From a checkpoint of a small text-conditioned spectrogram diffusion model.
Model: text encoder layers 7, text encoder activation relu, patch size [8, 8], width 128.
Data: trained on synthetic speech, music and everyday sounds put through simulated rooms and audio effects, 39062 training examples, 136.3 epochs.
Rows from expert 12 of block 3 of the text encoder, named by matrix and row number. Rows with one number belong to one neuron. Each number is 128 + 24 x the weight over its row's rms, rounded and kept within 0 to 255. All counts start at 0. Numbers have three digits each. After the name is the row's rms in percent of the matrix's.
# up: expert up (text_encoder.blocks.3.mlp.up, 16x128x256), inputs 0-127
# down: expert down (text_encoder.blocks.3.mlp.down, 16x256x128, transposed), outputs 0-127
up.59 029:151163138164079113085125173118146156122143108124110100128129175143171133110121127103136147116130161115112123122139111132137136138122088141088140101116119142095160110135133122019121178117132117146107137127130123120123122126094134115123172141132131137131174159145127106145126171126110151103135120130116141137115128098120147138110102100132217136139119126143129110133097147128113141147162
up.60 170:125131159111140094099096170153145102143147089115136123131084144121090105134099118129115088134148133137162157116125129118136139171134126078112145102136089113110182148151143128135106121163119177122104174127130122143119138181122141134148130139142131123138125162132143113140143161134107133107126096120110125105152117132143142099120148136114139137150172171088190176109120139101058112132117
up.61 032:173158079183150142153126112090097142149110117136138121094171143098143159118089121128136158095106151122101154123176140161064157078145127127126130124111148115135113139142111093125152134114131124098141120167135117143117108137121133128108106140121124133108098135141129122161131101134084132134110141128122148121132091118091132127124153107119152119132140100086122121119100092101090138137173
up.62 024:160108147131125174173100097136133110185136105166165144114129133118130091119126141070172094086101129132105162167129122164115164128134136111120145135167107109097137111125132121155089135164134151096119126155132114131143153125128081153150095167122136118128099121163138136125100127126123138132113129111138130152126186093121113146135147108165152123102117151154129109114104080141102061139155
up.63 026:139110117122124166179123123122110110140091142132119163126156166109138097142142133168116119150161160147129134133145113130121135128103162126146122144106129101111101098149154176141111121164114158123153123163117139120124101187154149166106090112148082127126163129156092143110076102168130158143144151152131079094116148100130175133125103168137109114069160158159144127156175146129128098100135
up.64 165:114117116108177133124134147118145101157118122108135127088113156073112097125095147128135135134131147102129159143129126139122132150124141059129141109144139099113194145121135133108109125138097160100098161126130136152121132159120138104109136115096126128133109150142139128146160137141096080100130105125100102077150145133131138127125153138116100126163186164111162149144115101113115129126122
up.65 026:125150157097131174155123056109145169103116155126155123099133125128129134167154101119119099139089111097078125121128149125134114146118103174096132105126114105135118135134154183109154124125147134133116101104143094151111112130115142113140127099073116163142142081116108139158138115127134163103110176119121054081133113107145115140124145147107126131104155122134119138129161141151092141140170
up.66 166:125124165126152120086094158144155109147131097085139122135078137112113111132121115121104091154133121148153143111125127106131146168130126098119149082136094122103177152150140133143103111151106213105112151130117131132129131177127134117125132123147138109142130158131138116138141160134110128109114086122119136112139123137128140101107155139109133131151162151095194183106113130106062093126108
up.67 027:164108158125115121109143109112116162125122119111163151098127161130122160141099142143089153141122123124137119168131122108150173093117144137109137144153147162112148087101149129111113096139098127153133131096141130137111130130137140109151167145139070141153138125129120126141142158090159094105134116109151141144099145109105135164070096113112142142149143128135112143135080098138107138160137
up.68 026:160097165100138147093127161073131146179101158161107095127174081159117136153148128142117145136082119156104161150087107149174118152110149101097139092118122111140122142122119127097141126147127113100105115082132095145111124148132141134104147088121134161120087139125098143117167145090079144122062126122149111104103138130120147124150152113150113139136147091116140136132160100135127090105174
up.69 180:134129184104119087088109173163154109134134088119141125136094150152089114143106113126127083117134135160164138129121128126132126176130102094102143100111072121110156153158140131154104125184129170122114151125135125115113113160124125144155131129146127129135121168144135110147140165125116163123128112124124132112150125132142144115128146130101134136143144184086183177087126145106066107143128
down.59 042:131099135147108143151136066089133120161115105149129137082146133157112121096153093123109116118117097131146129123136120118122068125126098096134122127143138130116126152086084136067154116150147150129117111147147084060136179136094094144147161132126106126168141131112124140115119159090134127131117121150107148146095092175158134141191063136106144089098115121141144133125114115122137105120110
down.60 168:093111128136120132132161124129124144116122125140125121122144119127131136151138124140121139126110127111122113127123109152147128124135129153137143139119137127137091126123085142128155062123140111133144111100111119119158121124105116109137134110124130140147140123133128118113111104107137132148102132148147149151114179150115101139146111244123118154095134122129123114128149128158142122144106
down.61 044:111064146101136118136109126186157106136114147142147135161124137143119110130119130116123138102156104147099123115131136113181119162136129129147102148121124133110125129131104138097133107152144092178149119097118094147089126124086077085134170182126136121167114114118121132096106055107096171147154138100136145145128130126157106153122153160122124136108108140120101125099150081146167130155108
down.62 036:104120117156121102131133146111136141135150151159130146104149127083136157097125133184124110169170132127152074148117121096148128122127115148134118149120131147144164137118133125134128086100119088127125124133110093119094112114100110167107140100131111174148099150163100113135073108114129136185128116145136147165130123094182158107162082124119123076142115106139124094150117118132143149125111
down.63 040:160119106077139132110119150135123131121159100130118106093144089153138125118112100093103138151155115140101113164112146147162096149113125134136098137124085087116140171154112133139122150152138134133132103174133116115107118137155139137142137108103122087085111099169173124073105159113151117088088127174152066085119144139118111071123100098137142170124150116154151087176149139115136124094136
down.64 156:101130143125106109131144136134141141124129128131118127139140106145127133149132114143134123115116107121124108149135109139161138124149144164126136130123120132124064111134096153138136075135142117145140108103120125110144117116126108126146113133158130141149152126143108121110114109101142147139103136143120148153111183151123121137146101224127131132078129130123121097112147143138125126134113
down.65 041:100103147113132108104151171144112153111127151124126133109128101140129118149135113115094085146097108157112140153101132090074130105148131146135154153119119104108062128133116139135132078125151138124111081180124148157094080090134119154136116148137125162125066120117192099103105128126116115162132149130129125152138139119112099112158125153207155127124158121110171099145125113136147149131168
down.66 163:096117128135113113135149124129124124121129130141125117131138101134132127146124125147131143116118121113115126124124109155143140121147130156130137145124132132128090122125089133128163072141139102137145113106102117126145122128110126112144130105128116143155154111124121109121110109107125133155111137153134139136104171151112107133154133234120124133095140121132114114134158134139143139135119
down.67 044:112120131118127143079171076135133135122161114171124115124159108153123130126178148168139166100152111127144135134135142126173170097117116136104149177145123138135103089117141121079110161137142144129119126118095104145127109136181135152104087126121160110152128119125140137081156117149157122109076121132071130131188098112134156093142128093129117125141122147149135064133120148133098150127121
down.68 039:103133098118101153143128169107137118085094118163103117118118127138092147113178147149113181159114152116091128134127157124111128136109073125127144173130140123125101115137113082148127124145105124130105142097196098099152178147155141151076106124101123132171145100161100130148150154137117096118179129133077149104140137125124100153137114170129104130098108164157140131101096127142111093132141
down.69 173:091112120140119125129154126123116133118127119130126123121138108119134129153138129155120137127125142108126116131127112149134130133148140153148135139130136132134091133119099140131160061122134110139145121098107115122158134132109119123140133112126121141153145116131108129111115103123118119139108125143137148135121175157114116133146129250120119142108141113130120115139139125154138133134108